Rows from expert 27 of block 3, named by matrix and row number. Rows with one number belong to one neuron. Each number is 128 + 32 x the weight over its row's rms, rounded and kept within 0 to 255. All counts start at 0. Numbers have three digits each.
# up: expert up (model.blocks.3.mlp.up, 32x64x256), inputs 0-51
# down: expert down (model.blocks.3.mlp.down, 32x256x64, transposed), outputs 0-51
up.0:088069118102181142114102130150122107073131111093124147139137142164104123132150065104108129166098126108159132140068139206158173116103085138134147115139128170
down.0:082138109100069135150145085124121118115153111088174095163120109202164110136142184176127117101088078092159106101074086110129156135121180121154088047156115152
up.1:109146166099142124122111153091099145126153127107147144132143146068091136133130063108125098093140125056159109099103116177145114091086155209116114143168109145
down.1:204115191107110113131063088095155168091094101125159111128095124057136092147130125124145114190057094173151170127117138121141156123119114108140155170166169064
up.2:072121161141148098123116117144152140126107115179135137150129117112146130115152125066093106099232175197129152125123106197135148139213132172158129133165132143
down.2:153164105123087090110117110142136086146155151137081120091123141171129119030111106136132128111083177050123141141137120121112126113115099210093113098142146127
up.3:159110121097135132124099141146127159137111142083125171165152147201127162142113111173135149133123063090113134090130126090104099137128105087132160077130125139
down.3:141124139150120111131125099106111126153133092134118114112113150054175106230159160092156146128152227050132144106161119154081122112106177159109117142176149105
up.4:120124096117175115153106136122160121125127133096129144119119110126192109147151141121117130112077124189137122126103122082131122186149120107097146158121095148
down.4:091165109112114125154110104133098086115136203119162113130176131150152064040136116107076157188151134147088165102080103124102129119118125108120134136157101088
up.5:083074115144142079119104134090106157077146116134156117139106101141099154154112089098139108135162178087138158099115117040118154151159138201138129129128131115
down.5:117083090104147122114078162120140072083141141096123125115150118151097098106118066135162131130118132194199121123161089104151147132075117065115154070148123116
up.6:060090102131157115125148105127138081109127137142099130136152180180087175104129092118130137128166164093134144117137131228098141136062104154110162127116130132
down.6:069086120113165138147149133123134092149163158115096119071105133138150101118145165100117107113156128127093075107121149140143105168144164127156125146158127107
up.7:078127141125095112123114163147173148138136127106106112138157143167149155148140135104093114136185193057123168116151113162116113139172153177118119043094109126
down.7:164182081124121109110101156131111118145119215129144110125165127159074116106092094145085047141137092141145147167160172154124151104175161141131088167133133100
up.8:135173185102135151128121095171090166111108128084139177165096120128111073129128136087137141123139129224114110126145159049136119144136124149152150115133101156
down.8:110158170171139128117083106102113166075120132164138137095152104052068108106160123108140116102099082166097135104164094137093092148158132187098145177131117130
up.9:144045125116176091120138102151120144074133141116139154110137099043134255070111099085125093125061158038156100136131171114192139096083140084110166177124113121
down.9:102156158109103119122168120086175207155117116124127124103119133171119110145120067115110147105130063106146169157122139091170153119213137223152150119082140131
up.10:111162148127085130131056151130085144092123114126128099104133102141097141151122137184115100128180134190122099169135119119150131144106157060098103160129123156
down.10:054131145102130090106092114149124137125191100123128114115139109191076122093102067137157082174110134084161080136068106140127132123085132144108103165120148140
up.11:132110192107104137111178142111104154089154140140140131118148134232107104082173079109141194135155159065144193136148146169128101123139129110071112128148185143
down.11:147127112138116137179147133101139125173101103117126158105132132073106116122150129148115097154067175162137110100094152133152128130108121199125122210108125102
up.12:185113136143124154098125138138177098144123044154092135138158180236092119144136087107127110094117118098120160148070136135139145121188183107108130174151136102
down.12:196131144147118141137116115121097117127152112094150136174105137250232103131149192126123119156031154104111115101145148140141125139113192108131128147110135078
up.13:080098126137108095131165113123119139099134156131107145131091153153151152105120182162133119100195137108097110139146129174121122123236154018127143142128135148
down.13:060155139143138126080128090136132126125134197173069127118104153116198129171127142126146132133117139093096117142158101095141142118160141112130155095158137169
up.14:138139137126151142140171093122133157148138171114148118150126131074134124107104104108116171134105144045123066087105165139145124117175088150159169114141142149
down.14:177134030120118121124122174147095148131107127130112136139145124193140152082120134160104165104084156044097154144122159174125109128155140068117163152081096132
up.15:136066149096119146110088134118128117089158158170124143113132132167094128137157114115153124095152137037145097121191111173147164153063131169155119129096151136
down.15:126140185131170150146086137119138097124137096147063107132137117129116127135114117159148123166117068107104084123093160168061110139101176185140069171178106121
up.16:122108184110098143117123106114100171128148152116140093088129116096118107129125140136143161096159193205121117140155150047127107154057163136131135124177117163
down.16:150131176146144129139141121135125151078147165124097103165122109069126103177138119105148236123147143158085106072098170178125164140147085101124096164110120140
up.17:098146157128101163150149123093194093142114107137077174135174084182118088069124070083139121142137124200089146156086162079112169184166154114131102115108129154
down.17:113122112112097093145152169114109173132118157121115123142094081113111130177096127183121085167124112127117152131091138116123102132105144182103162114115125175
up.18:085116080095150079189132120081113182172117078072138135133148119124162108125145123110139147093047090074128123122133063070132134182179098135121056126145170101
down.18:108150104134148088084157141120153237040163097092147077155116066111101100070159088170096133083119119170147159132130079098094126106086167114093137152100127183
up.19:131174180101105130132133140120167097102115117152087158129146118031110177113138086105135123090177176124110153133125110098156147156140190100107137091092108117
down.19:154107075136149113134147198162099101103119095125094140107106190210129122109113121133141165168115200175129123133108146153109144101105106152086154138110112129
up.20:179153126115118119111120134132131147149122131097141134142146166228163094111095045136122116166057113177120092119137148096152113118105115098100165114137127128
down.20:255164113135134111091086101129161160191168160128117100108124126091115171155132100132119078122075114145142142157098157113136129155198122204121085102152140146
up.21:144095136129050095162117137128078084068107117119115114111107151115158099143106037163135091142124175214142148156170122122147165140134057124100105105092125124
down.21:109160063149106141141109182132122122099148072119095107123084092063151178151087117098119053081151076174111191101119087135105128123096138178127124088167101193
up.22:125167121123108057101156111149126125112109142148135104103105076168141112126104060145139152127086168147116120120182166043162115100218130126079152099112116150
down.22:041098194119138121119073087111150102135125094119155116127114114177155117069099110133119112091102155215120140108100102127105127113174129128169140135130120147
up.23:149079119133136149117148108108109155167124146079126121163095082151171134134175211169086126155144191147154117141119129192125098128124123128090117094119141138
down.23:172116197128103146138091153103106126137155148092107109102138146119088155123102093128122118149124098084132098120164111191146124122092145197162112198132162157
up.24:137047129130155121137056110134138113132117107105118119142138123040123066114148169097145114130168116014159117134145123166120109113149112224127104150163110097
down.24:226196144113146119125141104140100129104134154078137122132122123132152140150134103138139128145166021198135156128107141104141106087175147155137155188103139154
up.25:144162136119090163112160110119118116105137101156166129090165163075156067165141112124141134161171197108129161148073125182110136134163139061141175125157127152
down.25:082088166094092159133186132157149135123151128075110119111057071076072081104100148088161093095148194134120131109135105110115106113073154105129125146158121144
up.26:127130199112079126125075120118147125120138069119122146119114136041094073114147102137123186045132095153123163139109143090171125115078124106130089105096148085
down.26:133130148129128132110167164099170117127120116092116109148114150110142098129103092149122106163170130088081210100155127137145138126101198078096144106176113118
up.27:088184106151098113151125144125130126133151121140124099124117130102116049140111123141107108133128109181127121147133112125127138101154095195096096111121125144
down.27:183123121108100149142127156132117178142114145077094140164162111171118113121158113150099179111120085067139128134111133170149112135115108129118120107126119109
up.28:148142128135154149120151095122139150103139130072126125139138080079137073119140132122110168147105087129159105124108117107137136137137154178156139077152112104
down.28:137090129150175174119126106139121087098115123153108124100143126077156057057142104164175090111209107092121144135153140066099141133111165173130124136152107136
up.29:179120070154143133137100127127136168132154149107154105118154148196159088140131124134132071152063073115124093137113107104116141139093138154155107135134128121
down.29:094065131120088131133178121151156127149091140139126157088131132095125126132095132129130142105150213190163122149140182144127148069104118039161107048166118141
up.30:098165128133143124119159107129145078162130116100112144128156133093139083105158081101133119142105121071129118154129149059144098100224104140104133198109145138
down.30:096162147130124132154134173122126143085101120126144129137167092228151123109132156125100065097103116186120093125119101128138157144000151094147112154099103113
up.31:073162064126132116124100137160157144091137135154100120133143140214152158124125112132134092140097061016132115105160095170130099151106145154136124173106110132
down.31:094221145147182114136117103140092137158139098104082130140093154000101158159166105108119178141140184108127122088122126102119084120070124165124137163118127132
up.32:088134157159103118122143145147145130138155128156135136119106170090135196126126161141114123117153129072065067138119132118120110099100104033124092138121134092
down.32:187104156146149116129123152132122111116138163216141144108054134199142137111109109139140108169066078126116138114102141163106125114120163168135158111161122123
up.33:130158174107114147119162079150128149161100068118146112151146104055155124099119054151153135142190178105132107161138122049131083131160121138113152132105075118
down.33:142105150098148099152187184165139157101141152091118112109140148155126129149113163103126126106180084120151145166093184081126132133053133074128150143099128152
up.34:088158141128092108141122155124108121091176166141189087121149155082135093119153185076128116134111086136154084136080131165112186095183103030125130099116111158
down.34:109145090122141183147134197156180120138087174090163171121149099166118085101154132107131097063205133163127127121097129082146106121118154175146148138156080122
up.35:142102157097163095128090131108142112149110119104136145154134153099135086148143014095111084096110205155164140122130096214143137137187156225063127057140134147
down.35:171137159118093103106100085147135115131177141087134089143122116144177094066065119167135061189093063214170156081081148138117133129147146085129138131136126145
up.36:135129101108133091110152142153162077130127107187105145158126122130134126131129074069196156146103086148140104142097103187160181091109096180156137084090085076
down.36:220147151123126133142147079076155073140105126153157116112131142029101115139104075162138111144074164107134141113116149161149137153098136166138150093156119151
up.37:131070102106170140111114118143178117116182106133101081108114115057139255165101056148133080171174177218146100150137136154134069115074093158134152116143118132
down.37:120103145102165095149141100130095095070100136152067118137112114172195082152159114092148094068110101088181140119108128121162075163165078059183120020118122124
up.38:139096155097137128137145159163123168174125140122115151146079110199100093079131092157132200119110117042118153122138136059144160132197181170119111114165165112
down.38:060118148106140158125119166114129174136117160076147162113149132053112113188138138159131138166175138090115156135137089125134160133162125186061127132107142101
up.39:111109144138136147134116129107136102132122143136103117145133134051153255174126184101143118105069131224122117071139115016138102143104158027150103154138148131
down.39:148170173157162142121109079128101135144146097093098142136143111110102130206118078116119184188172077035130127173111149129134132113149198169117170208131123146
up.40:042133145134096152122154130150115127124125140118118132134092121117127154167132128089133112149164143027122118118144096174145114135137111139167129147106093135
down.40:173138115149129165123121100084138118104122145125106131082131121212144172186172137124139177126118083061122103117123140116144119117101148176137142224120126120
up.41:121107083143166187111179143142113128110082170044101166186090075068114118164148052112098109101107202101150080122096140150140140103149132108140131087111133124
down.41:120119090106151135134043135119163068088145100040112168109108116093123129157091131186175092129102183149154130108074159122112115115153090120133114157119116122
up.42:141207122138121121122127144118124117161118097153114140104123133165130125152078168143133104159137098160103180094152149093138097107114148043087132127144140102
down.42:087199177142142117119191168155126193179098126119164142126103137232185112145091060120135099099146247199134109135150161070114130121160172120126148082147125108
up.43:158119112103150154086176119143165123161124112128121138128145113116155170125140131170105119135219164174106135136113129161142108144104146196114170119145089124
down.43:220135143144134139107165123141108117086128158127163128144138153171175113182097124136146151101051053087130167155118121176138093136208094115151156143151143123
up.44:062152077149119117137131161130148098085162084164109126107142113114080140186120106128144123117037118081119139120118147120113145133167100152146101098103132155
down.44:110135152097069127157111150119143148114106100100122143084143134070117086129142065093157132101098117157143121183130089122079088116129078177084156115122173173
up.45:072119109165101185186130110162160163158132129115139119135127158146137169150115124131082066142185098157119045152124171116093088129142131197175141106134099133
down.45:088095131096159112146116106098135096125136135163151148145152153097144127081117112152106212159139158026135100105122110125103178135118135147156084077195120149
up.46:166097134127167184067161142116137128152142111129130092087092158022143120206123126143119099155144140138087112143131108086146079133189160063154163155122137143
down.46:168173127129119079136117108102156103110101104127166118152098096161139161149147089136137195108073048213123125095120065132162127114079099203099093102116116115
up.47:087164139116099118178174096131104128122086115094146144104109110056143103093100091126110111096066186156183119114153171062142105101177126079121166109105137108
down.47:105139139132150064143076160121128136097123134184159149135137100075076059100140167116090068120100090142130134118113099138114127094107141244145142105157140117
up.48:114135064142162104127130085148146117151130148062111153119157146184129122092140053131128128155135087113129111149139132095114104141046137104091150182124133110
down.48:080147123158152120144135120113119109136127125154107145114186145189122181112129167110080078127161082213117081196158162117110108072091191117101152072119154100
up.49:118185048140134129137123131148148117166148105165138127123107153199145125117142164142105152099057144220159122112114114171116106146097110234151124065128124112
down.49:078096136126154113108126096138113122123128076098124122136125155130106186120151063104120093113134106189099103129111085125126120116059088107167115108137142111
up.50:129144146107099110104120142157137098116131126146122101112128158239151105141121000160135133168112119205158190119150108109139139165126105108093124094121108149
down.50:044131158123118104108156163085121173146149126083173115157123098083146087093087183186128200195144149134132175142101088122128123106100103078113094112121171100
up.51:104103143141108152147153120130094125107092144092125158153087121115126119160131072150101141132093107000138123106142131139129114146159132175113111165116094116
down.51:077144143101101129152118084156094173134149133165105113125143116136126115068113109109160215165173083153077147122158083091134113155140118206121120100143129169
up.52:098094120162154145146105110120117154136129114078135170134153109077113138115132000130103176112120101061086169132110143104114148171189155072148133098107143109
down.52:179109098137116123104163156118110136093136146186154143113081117126131056084140110122093093077144129138080175130144073116114058180084147084100113164129099134
up.53:149059115138116106147130124122074136087131162129162116135125089122139206148131000120138069150086142136122113122128157188136111128104113062147166132091089154
down.53:073116113113115129119131128149112124200148166080120122113113119042113138127142134145141108162120170174150119133135160095122145110143150094147128043091149172
up.54:097174148122090149113060111142054099099107090105094156138123082171124155112112104162126168192130128122106156113076147068102148136103114034098118097094129108
down.54:137154188119179133133113134142196161089124095127118170139103136055101130164135108137169076084162053140093129087119107132109105142171113107129136064108157109
up.55:164162125164112134094123122115158115076115128123084156150168171244110220165115053114112127151135100124101122152155109079151160187178143125114117096097133122
down.55:119124120131132125151139099122122132111157137077094139136161112000121084136073159132093189154171164115142145125129117095121130095140129036107131136169156101
up.56:175163071127152093127120088120119125116135145114131126115173145120116205133109193116094153112191157109106194140138105116124145106180146121076141122134133139
down.56:137112137167124136107149152129166109143153093081066128137109080080150157138129133140134155124140212118118158104119137126144112141251099142130108129146144112
up.57:093151131145104125121109152125119107125130142140102149150138129220097145104123135122141164122133206178105122115128107141106136112230171194154124094142137144
down.57:106115092084134134147114130158092134077120120170136125129147119173101119083142137149167187154155074054114103108132103164108170132165141094141124185122098156
up.58:139116093145074086119106137138073150132142131123129098109140109196146255143070182139130109156098153101118136126167140050127088139097097198075145162088117120
down.58:095175158127141102121148172137095134112148106135119150111135165088164097110144048099106075100163143157107115117125110148136139144255085074153166058107155115
up.59:103109089125141156114130145128139168139134134133164150138105120072148104089096218154140134157109217178095082108089123151118050114116097137157132124095091144
down.59:164178122117156135157182121143148170150096134096135161073111111141132148129061132085137110153145169031142078178169185119098153092088203195117126126205119140
up.60:136105057120149095179124127164138103132103117173156102121179205076145200060100157064138090091135186016147140105172138062101092105133154194122164117142134131
down.60:153062143137149121144166158129098108141103134169093177123149118069141114189096161113137099073096150199110150155102167121078135116201133130121143132077143036
up.61:128186144136142113149125108147130136091119104152108157125139143082133142074103147185158157111114146214126131132137115202112159113144127156157132121145132118
down.61:118107134110117126085101120129158157131117161168176122097128140133139125174127122138118148111127096107144122131106103149100110186126143056141096105109136128
up.62:123114155151124108117128124109121112155088159093135156148132135122104084116130064135104082134088127143131162120125137130074120137188149255085148127140144148
down.62:170050138079078151184106127134149171145114095164150175146149146026129126091091120117124074142052068138180099107168104165120137148068169192147127092081125101
up.63:152125111118119149126123103144115122066133102143113119115125144255121200115125171118157164127044017000144126138126119149145093101114142157118130162122136112
down.63:209136123153128140114085075134136150169117130153138134112173117099146143151128119119125133122169134217116146125148145149094148133111111121128148098143129146